{
  "dataset": "seven-segment displays showing three digits",
  "translate": 0.06,
  "targets": ["second digit", "style"],
  "norm": "groupnorm",
  "activation": "relu",
  "depths": [2, 4, 2],
  "kernel_size": 3,
  "init": "lecun_normal",
  "lr": 0.011,
  "momentum": 0.95,
  "nesterov": true,
  "final_lr_fraction": 0.01,
  "weight_decay": 0.07,
  "adamw_weight_decay_other_params": 0.01
}
Rows from block 4, named by matrix and row number. Rows with one number belong to one channel. Each number is 200 + 40 x the weight over its row's rms, rounded and kept within 0 to 999. All counts start at 0. After the name is the row's rms in percent of the matrix's.
# convs0: first 3x3 conv (model.blocks.4.convs.0.weight, 96x96x3x3, standardized in use), inputs 32-39, a 3x3 kernel for each
# convs1: second 3x3 conv (model.blocks.4.convs.1.weight, 96x96x3x3, standardized in use, transposed), outputs 32-39, a 3x3 kernel for each
convs0.49,097,251,218,249,246,303,232,239,292,202,217,192,204,215,252,201,141,202,208,215,234,202,182,203,181,174,188,186,190,228,199,166,184,185,255,179,208,127,199,187,208,235,215,199,249,145,181,198,211,250,171,200,148,167,119,158,225,191,195,149,182,228,157,181,256,258,286,149,170,242,215,175,176
convs0.50,092,263,179,190,217,196,188,219,245,183,265,181,202,171,222,203,279,185,254,185,236,206,185,182,193,141,169,198,163,176,227,277,199,195,231,196,157,211,197,128,229,265,247,269,261,281,199,188,214,201,183,274,218,141,231,235,217,259,180,214,191,238,172,168,233,254,244,229,228,175,208,196,132
convs0.51,094,250,274,225,212,244,262,227,269,259,189,202,197,170,228,188,211,210,176,192,184,208,207,144,224,102,177,128,217,202,199,243,221,227,263,187,233,200,219,231,154,173,198,206,177,147,180,206,206,219,230,134,178,108,147,244,200,199,202,239,184,196,169,206,224,311,242,252,240,281,165,217,243
convs0.52,099,201,221,212,203,222,250,207,183,226,229,227,192,224,206,200,134,157,202,224,182,223,165,187,159,216,184,216,229,240,177,159,180,181,212,261,222,173,162,204,200,250,278,131,151,196,190,192,227,197,136,181,172,247,228,184,253,230,222,183,122,178,218,173,190,261,232,202,200,153,205,199,226
convs0.53,102,149,206,195,205,230,222,190,195,158,215,215,179,260,216,197,174,271,202,210,241,200,262,214,172,230,243,165,173,173,187,190,218,229,197,245,196,217,224,219,276,257,224,258,224,199,232,209,196,131,220,175,185,259,233,243,291,266,183,163,174,241,243,291,138,185,148,207,204,204,226,243,190
convs0.54,092,218,216,191,237,242,153,249,240,229,241,251,177,241,195,209,113,167,199,231,161,130,168,194,226,167,234,227,214,197,185,258,212,222,198,204,200,153,206,264,287,213,234,301,236,173,226,200,217,187,144,216,180,191,228,122,211,254,179,189,149,195,194,226,193,214,206,219,214,175,218,154,251
convs0.55,101,249,191,201,180,220,194,203,205,225,138,89,201,185,181,201,235,182,221,257,233,221,230,249,200,233,210,173,202,210,230,196,253,198,195,235,245,179,152,160,137,241,207,198,165,235,195,153,206,123,190,256,161,321,221,286,155,204,170,162,203,251,168,234,268,207,190,295,231,239,299,252,205
convs0.56,100,248,182,200,211,190,229,224,229,181,182,157,305,203,199,263,191,180,229,165,163,169,198,198,192,202,172,173,239,235,213,242,211,200,155,199,183,188,219,307,175,170,213,159,154,248,214,133,261,190,157,251,185,258,232,130,199,220,190,268,288,146,162,220,269,247,138,325,230,148,228,202,216
convs0.57,103,226,238,171,226,203,118,228,195,145,226,140,205,139,148,209,186,226,236,256,214,139,225,218,158,231,225,185,199,181,224,200,200,204,189,204,197,187,142,165,204,168,210,190,174,243,229,207,215,180,172,205,164,253,158,217,217,297,167,225,237,159,239,234,177,195,237,210,159,204,203,158,172
convs0.58,098,278,264,251,216,241,199,197,181,191,198,208,115,266,200,206,219,183,186,224,185,182,152,241,232,181,159,189,227,192,179,183,250,192,250,204,171,136,175,234,156,120,114,228,241,224,115,264,153,190,252,153,202,157,144,205,179,192,212,186,255,222,194,193,275,261,234,236,248,247,197,205,152
convs0.59,111,220,204,214,174,184,210,205,220,223,196,132,196,189,222,240,183,268,262,169,169,222,169,221,253,173,192,107,184,184,219,190,215,210,188,243,219,304,258,184,184,182,180,170,222,190,224,199,175,216,242,263,184,244,218,202,179,246,185,253,203,191,140,195,125,204,171,180,207,134,212,193,186
convs0.60,090,197,208,209,216,228,190,192,183,199,139,263,161,119,199,174,183,208,224,197,166,238,200,184,276,113,206,225,198,184,200,203,150,228,223,189,185,132,167,249,234,262,191,171,187,195,224,247,190,181,165,274,180,166,192,121,266,215,182,162,184,230,181,263,273,177,241,230,205,151,218,178,204
convs0.61,097,189,162,195,205,210,314,255,220,216,195,155,188,186,178,208,211,233,262,258,177,208,264,219,192,229,169,224,188,198,179,175,241,228,209,176,195,186,198,190,204,259,230,223,227,207,156,264,165,205,141,219,182,187,142,223,248,157,202,226,212,296,201,204,222,165,186,205,198,209,255,243,180
convs0.62,090,218,238,196,205,247,229,231,248,225,208,238,195,206,204,238,219,138,152,238,192,209,182,168,199,203,181,172,200,201,193,227,203,189,186,261,190,190,150,228,201,199,203,164,180,244,218,199,214,209,161,152,256,174,146,160,206,181,208,202,139,225,216,178,211,263,195,194,198,181,232,203,242
convs0.63,111,192,210,182,215,201,180,208,183,220,181,230,184,211,300,219,202,189,200,238,147,220,175,186,213,204,173,201,183,219,227,213,227,197,201,203,196,210,214,201,165,245,162,184,287,150,254,193,198,264,262,192,211,147,163,293,271,196,122,204,196,232,272,198,194,190,218,103,177,203,137,189,198
convs0.64,089,204,208,183,233,264,196,182,208,166,251,227,241,184,193,276,198,263,213,128,277,314,104,217,260,128,142,227,260,201,161,194,234,204,198,254,182,231,250,205,222,216,221,206,276,255,179,118,251,197,182,266,275,210,164,179,271,106,236,216,198,177,255,182,214,221,145,224,174,155,173,225,236
convs0.65,099,198,197,210,202,229,215,269,264,215,224,177,127,169,205,153,175,255,195,210,198,202,203,273,155,160,220,179,188,209,164,222,204,178,227,186,203,268,244,257,186,175,205,179,113,203,205,193,172,200,226,183,235,186,157,192,242,222,171,200,192,201,195,122,195,215,112,157,243,219,184,229,221
convs0.66,118,172,222,230,223,272,209,214,195,184,189,118,157,212,231,189,160,211,131,152,181,230,195,245,169,203,211,187,173,194,187,240,180,166,189,217,196,186,205,190,205,112,164,209,175,123,245,191,284,247,173,186,148,209,205,235,145,185,152,129,181,250,257,221,163,292,191,213,230,251,259,222,255
convs0.67,104,175,189,204,189,203,270,184,239,261,184,206,184,131,188,171,200,175,238,187,189,190,163,240,184,223,179,202,221,199,211,163,260,94,221,242,221,218,282,191,182,204,148,227,218,160,183,202,94,156,218,107,161,189,189,164,246,269,154,181,195,228,174,197,175,120,195,251,207,203,239,178,183
convs0.68,090,204,216,211,199,227,223,214,245,198,231,228,229,181,237,208,249,182,185,116,202,171,174,178,217,146,208,203,196,213,232,206,206,182,223,209,223,131,146,190,252,291,174,289,282,179,149,181,199,199,169,185,342,196,208,206,160,132,236,222,209,169,223,231,308,251,197,143,207,206,241,227,172
convs0.69,094,212,236,215,253,241,203,217,259,198,229,217,179,274,229,145,206,179,143,241,169,215,245,218,214,211,220,218,165,198,159,190,157,174,207,228,183,176,115,136,176,185,238,295,255,227,208,204,171,251,170,154,214,162,261,245,182,195,206,141,315,192,257,143,216,258,206,217,220,227,238,288,207
convs0.70,108,211,243,201,220,236,204,192,234,195,235,184,182,139,168,209,161,173,187,191,173,195,158,247,228,198,169,250,196,181,199,148,204,168,187,209,92,177,141,155,136,211,197,134,131,190,263,239,121,181,149,149,197,241,191,148,190,258,197,120,121,231,328,238,223,224,176,181,197,185,200,201,207
convs0.71,101,207,174,182,176,176,238,187,222,213,303,207,169,183,163,183,179,207,236,176,221,177,195,185,202,227,239,195,182,227,162,174,256,205,207,169,165,238,245,190,235,184,182,198,162,167,221,213,178,229,187,169,146,142,189,195,297,222,196,240,189,247,141,195,220,214,304,182,279,202,267,132,195
convs0.72,115,272,178,207,257,160,189,216,215,188,199,159,225,241,207,185,222,201,181,244,135,160,212,173,246,142,152,240,202,185,169,190,208,273,167,187,160,325,200,349,194,137,208,195,283,198,187,286,259,228,194,200,216,216,163,128,193,168,181,167,180,154,194,203,164,228,193,189,206,194,203,217,175
convs0.73,105,240,229,192,228,199,211,216,166,196,223,221,240,216,172,199,190,172,212,143,180,197,230,179,190,218,234,200,236,235,227,212,197,215,179,199,240,242,198,209,159,201,293,189,152,171,174,221,218,168,158,236,266,166,210,179,199,198,227,204,236,211,228,157,186,218,249,164,288,181,194,262,187
convs0.74,097,245,174,168,217,249,223,218,233,212,169,193,179,211,171,196,198,162,226,185,208,232,115,186,203,152,187,194,215,165,191,190,209,213,254,208,246,233,220,200,264,185,146,195,253,188,151,140,167,185,161,186,145,179,204,247,180,190,160,207,221,193,231,258,258,209,225,216,202,204,264,227,242
convs0.75,098,209,228,210,206,198,185,224,207,174,246,253,233,209,232,251,186,245,176,209,177,169,196,150,154,236,281,166,214,203,223,195,191,215,208,236,218,139,149,175,192,222,262,321,313,323,184,211,234,250,196,190,120,236,197,213,227,197,204,248,213,180,142,167,249,231,166,197,200,157,264,186,154
convs0.76,094,197,211,195,222,195,216,223,206,213,247,141,244,206,219,203,169,147,143,156,225,209,188,203,256,202,164,218,198,203,243,189,176,191,179,210,163,145,162,188,204,205,180,311,275,245,232,148,194,218,204,156,164,258,152,170,202,226,168,296,164,193,252,190,167,199,243,221,253,246,224,221,157
convs0.77,097,212,216,206,252,240,178,233,218,183,217,198,211,201,251,242,129,184,170,229,186,156,244,193,265,198,190,179,146,179,196,219,238,178,229,222,196,201,221,184,208,229,218,152,225,191,188,213,207,199,190,169,184,214,203,284,251,131,137,199,124,191,239,242,158,165,176,197,191,177,215,197,156
convs0.78,097,190,165,202,191,175,186,218,190,152,130,160,195,173,221,182,204,261,199,176,220,148,185,210,198,111,184,209,243,204,218,187,181,196,197,227,227,180,242,241,98,180,225,218,277,286,114,201,170,115,235,183,176,246,170,212,261,232,186,250,173,218,207,241,199,137,221,250,190,203,239,157,251
convs0.79,101,211,229,202,212,215,203,239,236,177,167,227,212,210,202,167,206,194,216,238,191,194,237,152,132,180,186,185,199,173,258,194,174,193,182,188,236,185,191,166,182,231,278,180,206,194,197,163,243,199,193,287,250,177,184,195,206,177,153,155,192,201,202,165,216,179,136,214,171,171,220,194,221
convs0.80,095,223,209,183,197,233,227,216,240,211,234,186,210,213,189,194,161,154,258,253,194,205,221,224,182,140,178,232,186,225,181,204,202,242,197,248,210,211,179,227,98,123,171,216,244,228,197,232,230,156,182,239,182,184,186,141,289,161,206,159,237,210,168,220,182,253,166,173,227,176,143,204,231
convs0.81,098,230,258,172,206,275,175,198,220,190,199,225,200,235,144,239,235,247,177,202,228,211,210,226,174,232,210,199,213,275,244,193,238,198,198,214,214,199,190,221,207,262,189,192,214,219,157,232,269,195,159,161,175,269,143,181,302,209,183,265,243,185,241,100,251,258,237,200,207,257,223,187,151
convs0.82,111,253,247,245,239,189,147,222,218,201,169,213,214,196,218,199,217,209,242,201,220,253,141,173,258,261,188,227,147,170,228,190,200,200,182,187,169,212,221,189,333,289,214,185,152,107,212,132,250,173,192,152,243,174,213,148,192,268,169,166,159,223,197,236,182,284,248,261,344,245,246,282,198
convs0.83,104,180,177,196,176,175,220,185,203,232,232,225,233,215,215,233,258,241,174,179,185,206,229,149,209,302,211,230,220,220,179,208,249,245,191,219,155,265,224,204,265,322,233,187,184,184,187,213,240,265,246,241,145,230,133,140,187,155,174,223,220,167,161,115,199,104,161,164,164,148,200,250,210
convs0.84,106,187,178,195,225,202,178,224,204,177,250,144,244,182,269,192,196,151,207,150,225,192,189,229,110,194,186,222,177,254,185,203,205,189,183,185,227,148,219,186,219,201,192,272,275,211,281,163,196,120,207,193,162,179,220,171,216,287,239,173,146,178,163,193,214,220,215,173,224,200,200,149,193
convs0.85,089,231,172,189,273,209,210,216,207,188,245,247,224,241,248,242,188,305,182,183,258,218,191,141,162,177,159,178,201,185,202,202,224,194,172,234,168,229,176,135,265,262,194,223,196,197,195,167,305,226,179,265,160,218,103,128,241,79,189,234,214,166,236,188,149,223,195,193,231,181,195,272,155
convs0.86,098,213,226,242,214,231,209,193,184,201,154,234,153,167,201,205,208,202,217,211,219,217,212,220,218,242,166,228,215,148,204,167,195,240,181,185,174,177,202,222,165,189,201,180,264,184,236,176,237,121,148,232,209,236,165,181,169,182,182,188,178,214,205,172,199,190,212,187,203,207,179,196,149
convs0.87,080,213,221,240,208,186,140,197,199,196,117,188,226,192,196,201,214,190,179,178,188,232,141,144,219,207,205,268,188,178,228,181,173,255,219,216,211,218,158,205,197,198,193,257,260,213,180,248,212,189,179,196,163,256,123,280,206,187,175,188,220,245,216,238,259,247,202,229,202,202,240,196,213
convs0.88,104,200,180,192,214,215,175,214,187,210,221,202,160,201,240,207,192,261,219,210,216,201,219,208,117,218,151,97,212,191,182,228,223,225,228,197,213,205,266,230,180,218,213,180,156,198,240,144,192,200,245,263,208,252,248,190,214,177,187,183,185,131,189,184,222,161,168,247,129,147,244,144,96
convs0.89,096,216,248,185,250,252,206,207,188,168,204,155,146,263,236,167,181,197,223,197,158,187,201,220,228,218,180,189,239,174,201,197,194,198,187,214,219,298,255,145,177,176,146,282,202,192,220,166,240,195,185,229,172,74,257,171,193,230,175,230,213,154,239,223,197,203,195,223,217,140,224,217,187
convs0.90,103,197,165,216,199,154,211,226,230,177,165,188,180,256,186,204,245,271,193,247,184,197,239,187,160,210,226,177,154,189,174,114,202,155,175,205,168,237,233,188,242,184,147,206,134,197,151,243,211,260,238,176,174,203,151,192,180,177,175,213,218,204,176,287,159,261,178,148,228,200,251,240,187
convs0.91,100,186,159,185,206,172,148,221,200,194,188,205,202,194,169,227,144,193,214,189,189,253,126,169,273,125,159,209,203,197,212,190,217,207,221,195,207,256,258,242,145,209,174,238,204,179,219,224,198,180,219,226,215,227,163,202,221,238,185,176,192,175,212,199,229,219,170,250,245,260,269,264,234
convs0.92,087,193,197,233,199,177,224,195,185,263,221,202,195,233,271,244,249,154,201,183,139,161,201,179,232,132,197,262,184,204,193,210,202,180,161,222,206,212,240,176,140,154,180,161,211,145,166,203,210,227,254,133,174,140,156,188,165,139,145,193,168,187,234,148,145,235,179,153,223,207,204,202,208
convs0.93,089,263,187,208,210,205,220,204,210,228,212,209,147,187,228,201,262,277,156,232,188,182,225,232,216,151,172,206,211,181,209,247,208,175,206,192,170,147,160,144,191,204,169,264,242,153,173,143,218,146,195,222,247,212,182,188,192,146,177,215,199,248,216,217,228,243,201,255,194,220,226,209,220
convs0.94,114,212,215,212,180,204,191,179,219,213,195,219,301,198,213,319,123,178,183,140,194,178,119,217,215,177,190,181,222,182,203,203,221,234,170,221,203,240,204,191,209,230,183,175,183,272,219,242,202,195,225,242,216,183,128,198,227,156,227,176,233,160,240,176,234,166,154,206,201,229,199,220,201
convs0.95,103,218,199,287,191,236,260,212,200,240,160,224,259,205,184,178,218,239,198,206,223,228,206,207,229,247,225,208,223,201,177,187,206,212,187,212,210,146,142,132,166,201,209,184,169,139,97,228,248,149,217,210,205,198,173,213,174,156,175,217,198,137,180,149,292,167,115,229,181,168,224,216,178
convs1.49,088,219,186,184,252,224,228,236,163,173,169,149,187,258,243,185,126,200,265,244,209,233,168,170,175,183,244,227,151,202,266,193,196,225,244,209,219,236,233,195,232,282,247,198,263,194,261,211,203,183,212,135,188,196,181,186,226,215,214,195,197,164,224,182,219,278,191,206,204,155,113,163,190
convs1.50,107,251,216,220,266,214,255,247,214,215,260,187,132,199,167,141,133,226,238,183,186,211,284,201,237,242,172,200,130,150,198,160,208,230,174,236,193,195,238,158,207,239,183,180,275,189,327,191,163,281,235,144,199,226,101,174,215,230,235,236,204,225,270,153,200,258,150,183,236,113,116,179,202
convs1.51,086,154,143,201,205,227,243,146,186,163,207,192,159,196,252,244,192,145,124,226,225,219,201,184,203,132,163,199,235,177,160,245,199,210,223,218,188,194,195,199,174,241,237,185,272,215,227,218,274,194,200,227,243,200,215,174,193,232,249,226,225,155,180,184,153,177,169,211,248,219,203,206,174
convs1.52,080,198,139,100,244,186,173,202,180,138,231,294,182,183,195,207,221,177,226,167,202,203,235,175,219,186,164,169,228,249,172,224,262,208,216,178,200,169,175,207,168,173,200,202,175,226,181,159,127,138,223,216,208,215,264,189,195,160,257,248,175,235,260,182,137,193,125,215,201,195,179,235,265
convs1.53,098,220,225,152,260,226,180,247,138,173,180,189,173,140,230,171,253,237,216,207,218,207,209,195,156,188,191,172,220,210,195,206,226,187,229,186,257,201,171,196,122,184,175,216,237,230,231,194,156,208,193,220,200,199,209,196,141,218,216,250,231,201,221,168,209,253,133,230,200,241,223,185,201
convs1.54,102,182,183,211,183,195,194,228,161,186,216,192,201,156,174,154,133,253,200,192,200,178,208,221,155,279,193,221,243,188,181,169,215,233,162,225,279,193,147,128,217,219,166,228,213,165,230,194,147,227,217,191,231,186,148,247,231,198,185,157,203,218,250,217,217,201,231,211,222,150,198,181,190
convs1.55,081,249,195,206,272,175,162,214,182,93,255,254,202,207,224,177,267,169,143,217,222,161,188,242,229,233,210,214,225,233,75,221,198,159,167,230,201,167,127,112,170,272,229,201,193,249,175,213,195,229,272,156,254,188,182,181,201,151,257,261,183,179,279,215,142,162,182,152,208,238,123,148,246
convs1.56,084,150,119,182,120,177,208,153,165,287,247,228,214,214,231,246,173,135,196,135,226,194,155,217,257,153,212,169,202,205,199,129,203,242,178,202,202,201,265,276,221,233,249,162,214,208,240,142,230,214,119,209,221,208,264,160,189,234,170,204,223,130,189,204,155,164,238,228,198,199,228,212,214
convs1.57,113,253,165,255,187,212,249,149,241,231,234,207,192,234,210,188,267,226,152,232,150,218,245,227,211,186,147,230,176,215,242,161,184,193,161,212,267,146,159,176,155,171,214,159,179,165,205,214,220,163,181,216,197,184,225,194,237,215,190,173,251,194,211,151,200,168,112,201,140,119,207,180,187
convs1.58,112,134,194,165,272,237,217,251,135,205,196,209,180,180,208,213,160,155,207,228,169,210,180,190,176,192,252,216,166,215,203,128,231,207,177,209,178,226,264,195,183,197,253,160,166,145,254,261,157,221,260,210,129,217,268,198,264,211,120,234,169,177,285,173,163,202,188,153,203,211,178,182,212
convs1.59,124,217,190,203,188,197,225,231,194,267,219,160,176,228,229,193,225,209,173,181,203,182,171,183,128,297,229,116,162,187,229,114,230,273,193,239,245,150,246,246,185,231,198,189,253,169,132,207,257,185,148,191,131,188,189,194,234,219,156,223,158,189,201,152,216,234,212,187,255,199,195,234,160
convs1.60,087,217,223,234,200,252,119,197,249,217,234,220,278,181,204,212,128,256,208,222,230,219,143,176,212,200,191,205,189,272,321,183,214,239,148,161,218,184,202,215,205,221,251,128,235,241,111,211,162,159,173,227,161,185,215,202,250,209,223,146,238,247,168,193,171,269,170,211,212,147,165,245,193
convs1.61,082,172,266,183,126,258,156,147,238,253,210,187,213,165,191,204,186,297,189,177,238,223,241,197,139,198,232,194,130,219,201,204,180,256,175,208,206,245,175,275,244,215,259,235,236,193,172,243,258,126,155,237,221,220,185,202,192,229,233,230,231,244,222,226,173,267,264,215,238,158,268,235,143
convs1.62,094,120,186,198,230,243,240,252,240,334,200,183,215,203,162,188,213,209,225,196,242,199,191,234,197,238,172,198,211,179,200,203,227,165,200,216,216,276,131,181,238,254,193,282,271,228,208,221,157,247,195,224,194,200,138,219,192,200,168,172,242,203,239,236,234,209,203,200,229,192,154,288,164
convs1.63,108,258,217,194,206,224,235,210,207,184,209,177,172,185,217,220,183,224,289,159,236,185,179,149,175,203,222,195,183,153,233,184,182,206,206,177,202,227,201,213,205,188,234,242,216,210,122,229,248,197,204,251,206,221,264,191,153,258,255,153,155,223,172,199,265,239,229,254,250,185,277,212,167
convs1.64,093,203,179,103,206,157,173,182,152,141,225,238,238,207,151,164,193,204,228,149,217,206,181,167,204,263,221,222,222,224,155,198,81,228,190,123,190,164,187,211,187,245,216,225,234,235,189,213,262,253,199,164,198,186,199,166,166,206,209,197,187,237,208,206,182,220,256,187,241,235,157,203,165
convs1.65,090,148,199,253,180,189,230,200,203,193,223,227,162,236,237,198,124,90,186,177,159,197,239,157,233,257,164,223,261,187,191,211,155,263,196,211,221,188,178,218,240,201,238,223,180,134,322,194,160,218,234,173,227,213,158,225,181,186,242,168,172,184,220,188,174,248,245,134,241,335,157,199,240
convs1.66,075,129,165,159,211,200,220,144,160,147,166,272,202,217,161,197,295,214,199,236,199,253,214,190,216,151,165,196,173,198,224,197,232,211,175,182,242,208,171,134,200,253,269,185,222,209,212,133,189,172,185,172,199,239,187,173,234,227,254,190,214,226,215,182,183,217,178,177,197,250,170,161,259
convs1.67,112,221,195,169,231,260,180,233,208,229,219,157,163,237,167,161,171,163,147,220,241,151,154,217,149,180,202,104,190,209,172,155,197,206,179,217,206,188,157,144,251,151,159,246,204,104,223,216,176,186,218,208,148,189,174,212,221,222,224,252,161,207,190,178,171,213,257,208,188,253,140,140,250
convs1.68,119,282,229,228,162,230,211,132,172,251,192,204,211,120,169,154,218,178,132,237,215,203,181,152,160,209,188,188,228,237,265,215,229,246,169,237,196,211,223,216,213,164,215,216,223,213,194,178,214,201,236,285,242,231,243,198,191,180,253,208,218,193,157,239,213,170,249,219,196,200,224,210,184
convs1.69,091,176,169,267,208,199,244,192,191,246,186,220,163,77,182,201,205,218,219,199,142,219,217,175,174,164,212,206,181,162,195,206,187,157,215,231,187,255,216,161,209,191,141,225,148,189,169,221,156,158,184,137,178,154,159,185,175,158,198,230,127,222,258,160,208,193,184,230,245,189,172,231,192
convs1.70,106,142,187,146,165,219,94,202,214,173,206,219,269,166,197,109,236,288,292,195,218,239,190,142,176,201,186,232,197,221,211,164,136,181,207,176,167,204,201,140,188,222,231,257,242,241,184,108,243,175,182,199,246,180,194,178,227,269,228,169,199,214,211,183,213,261,177,261,199,163,250,217,206
convs1.71,105,156,176,246,133,163,215,181,207,283,267,246,244,144,152,202,191,178,123,249,236,207,199,241,151,130,148,195,228,216,242,197,213,157,203,226,197,190,244,236,188,225,279,249,253,173,143,245,151,114,178,183,220,223,203,217,242,195,250,203,146,169,124,140,165,255,250,157,239,166,214,152,153
convs1.72,101,176,254,305,214,225,227,166,247,205,228,175,157,241,242,218,207,233,230,270,194,204,204,147,174,175,201,159,195,237,185,279,295,175,280,211,168,164,256,164,193,197,197,204,140,209,165,208,232,200,206,273,224,272,257,253,233,181,197,231,184,156,142,229,234,279,179,220,144,163,174,140,192
convs1.73,099,288,255,197,209,260,222,203,162,230,200,211,199,220,185,190,206,203,249,278,229,204,216,240,223,206,134,179,291,181,193,212,190,141,197,242,225,224,174,205,202,177,220,232,185,265,198,119,160,161,183,187,191,164,248,193,124,214,130,234,193,223,234,208,262,203,222,163,126,239,205,170,198
convs1.74,083,195,182,243,225,175,260,218,200,210,207,259,195,209,220,182,284,273,204,237,210,228,209,214,239,175,219,205,200,161,144,176,156,213,174,162,218,69,164,149,168,262,195,144,200,190,217,231,192,233,253,192,217,206,191,217,222,180,218,180,245,213,270,238,180,209,163,188,210,252,131,217,212
convs1.75,111,237,253,155,258,198,123,256,192,174,241,248,202,126,220,190,169,220,195,232,192,188,317,257,236,233,223,257,144,207,187,203,253,273,207,198,214,228,176,166,231,194,219,209,185,164,253,265,188,259,207,160,149,150,188,211,181,220,235,259,170,248,244,228,165,251,140,156,213,220,159,158,222
convs1.76,094,205,189,191,236,165,200,159,185,243,185,212,216,171,215,162,175,232,238,138,203,222,192,180,236,199,196,158,251,281,141,140,206,186,168,199,186,133,216,232,189,203,204,182,166,147,197,229,159,294,256,207,247,238,208,213,206,220,243,211,224,202,263,190,190,209,193,160,221,290,191,159,157
convs1.77,105,227,192,133,206,223,122,183,249,121,250,154,179,176,190,212,178,150,238,213,227,205,221,224,227,213,265,224,155,173,215,212,198,241,230,246,234,213,247,151,198,231,233,246,193,238,156,208,148,167,174,155,198,188,156,264,214,161,197,162,209,192,168,183,152,180,163,134,242,163,204,222,235
convs1.78,095,252,177,179,245,169,188,240,236,148,136,164,245,170,217,235,176,203,214,142,197,229,246,190,241,151,224,224,156,151,197,224,147,191,213,183,201,161,234,235,160,187,223,176,179,213,241,223,193,201,181,181,222,202,202,185,180,228,205,132,228,133,155,269,158,228,127,184,220,173,156,221,259
convs1.79,118,265,202,203,237,203,127,201,223,139,235,187,242,252,218,194,268,221,236,182,195,236,166,164,201,211,110,233,241,203,208,252,261,209,259,221,216,203,229,188,177,183,183,162,211,193,168,169,167,147,193,205,144,199,266,224,196,204,139,174,207,164,205,190,237,188,236,199,230,247,290,224,215
convs1.80,105,166,188,184,166,182,227,98,198,192,230,178,227,306,276,214,168,156,220,158,212,205,280,198,238,238,278,207,188,187,234,219,148,202,208,156,198,222,263,169,202,200,176,193,180,183,215,250,259,204,161,188,185,170,138,187,191,269,179,195,237,152,214,246,243,153,164,254,197,149,216,203,200
convs1.81,102,254,151,187,222,182,217,178,136,206,219,165,206,151,204,242,255,188,168,213,253,186,134,197,199,172,170,103,161,245,262,189,241,225,196,213,185,207,247,272,239,215,211,189,152,214,251,226,182,187,250,232,157,274,228,148,184,204,175,249,165,224,167,232,213,293,211,252,259,249,263,198,201
convs1.82,099,252,200,196,214,165,248,154,170,291,211,233,194,187,197,189,146,178,189,179,223,244,202,252,317,205,147,219,238,167,235,231,241,211,222,213,219,246,250,224,200,215,183,174,121,154,192,190,220,237,241,238,242,260,213,206,196,231,212,236,172,205,230,234,147,183,160,179,227,236,242,250,279
convs1.83,081,221,270,212,245,284,205,199,261,181,195,204,216,222,239,241,258,247,199,207,257,195,183,280,211,214,186,192,169,258,219,237,212,219,213,179,240,198,136,192,240,234,239,115,200,179,207,176,147,176,204,202,223,195,236,251,215,216,243,224,249,234,215,253,178,243,156,179,225,220,180,204,194
convs1.84,097,192,149,161,240,214,186,207,183,189,217,260,209,217,192,161,129,178,183,254,206,191,149,158,179,206,198,189,216,212,197,142,208,253,94,201,300,187,207,223,170,229,246,200,168,181,232,147,231,206,273,216,227,188,196,151,205,190,225,224,307,128,244,183,139,197,214,134,197,250,185,193,222
convs1.85,068,222,202,185,183,240,171,157,202,158,228,223,225,210,203,181,238,232,125,184,226,217,206,144,208,275,228,209,219,168,126,209,147,167,186,134,211,201,189,164,174,246,222,166,216,212,160,212,232,187,184,152,182,220,152,193,175,169,197,220,253,232,243,168,108,142,221,182,180,151,149,206,167
convs1.86,128,241,166,232,233,215,228,192,184,239,165,258,198,251,169,191,238,219,205,208,275,240,172,131,148,219,239,222,165,231,235,131,208,233,184,203,260,198,157,189,199,187,185,236,242,153,164,157,186,185,254,221,180,239,235,187,198,266,170,165,149,204,166,162,234,223,119,257,162,162,196,159,171
convs1.87,105,203,220,286,165,226,173,160,285,159,116,179,267,139,234,221,75,231,231,195,188,168,186,186,158,150,247,194,249,211,131,159,182,155,193,188,228,214,214,205,174,217,176,211,197,222,258,139,194,265,223,188,190,166,152,181,228,243,168,200,201,175,198,278,151,219,205,124,190,258,137,219,226
convs1.88,121,399,208,171,264,165,197,185,185,222,176,180,199,230,219,163,245,200,239,230,174,226,187,164,232,161,196,214,182,163,206,267,194,214,252,196,225,160,210,229,122,207,217,132,182,213,248,140,212,216,222,198,205,201,228,216,182,196,182,192,215,58,184,244,170,207,242,137,223,239,226,180,245
convs1.89,082,246,159,195,231,244,154,125,162,246,135,153,167,184,244,216,249,213,201,213,213,159,185,196,180,213,245,229,149,217,181,235,206,171,238,133,194,182,177,169,176,209,245,195,197,251,247,233,260,185,130,216,199,224,191,156,147,212,222,142,156,192,172,278,251,171,207,222,185,227,222,171,168
convs1.90,088,154,174,261,223,203,231,214,161,214,195,160,175,258,225,210,188,181,174,153,179,132,185,208,202,154,162,165,253,191,176,242,173,201,212,182,190,183,234,187,233,199,203,213,157,130,92,194,259,174,150,190,272,229,222,132,180,181,195,222,170,294,157,233,213,182,201,219,166,172,167,178,227
convs1.91,085,209,180,224,247,206,199,203,283,201,197,265,245,250,297,241,215,169,215,166,217,230,155,160,242,128,166,169,195,225,208,187,252,202,191,255,154,182,229,210,185,202,191,187,151,233,164,188,238,126,184,222,207,209,221,149,227,195,197,210,226,158,198,249,211,217,192,197,224,130,237,215,141
convs1.92,105,196,190,182,235,154,190,164,177,216,181,158,194,127,231,258,156,245,175,160,200,215,233,240,224,165,188,174,151,154,154,149,242,185,162,201,190,165,188,258,197,226,243,156,224,218,240,189,184,247,162,207,231,205,242,212,176,163,243,211,235,160,166,223,194,169,205,121,193,254,163,202,196
convs1.93,076,199,305,259,145,265,258,157,197,264,221,140,187,174,223,201,256,210,173,208,191,176,183,157,248,172,209,143,234,238,254,236,153,189,203,186,172,241,166,265,200,189,172,214,187,169,192,199,305,176,206,328,198,156,232,260,184,197,177,164,240,207,152,298,222,165,184,259,226,198,139,132,138
convs1.94,079,298,239,112,294,146,176,150,100,145,184,263,155,209,190,178,177,211,206,172,198,232,245,175,247,233,223,208,248,206,230,188,197,256,165,180,236,88,222,155,113,201,230,172,227,171,268,158,142,226,177,149,189,226,199,160,168,234,210,207,202,212,206,194,188,242,158,121,209,169,149,256,135
convs1.95,099,269,240,107,200,182,157,244,217,160,133,170,223,201,207,195,239,173,185,135,221,221,140,208,211,248,162,154,234,192,163,174,145,193,195,177,171,150,213,195,181,200,211,173,190,281,233,145,146,203,198,150,194,174,196,229,213,172,202,186,196,227,215,218,193,129,207,177,149,218,224,248,186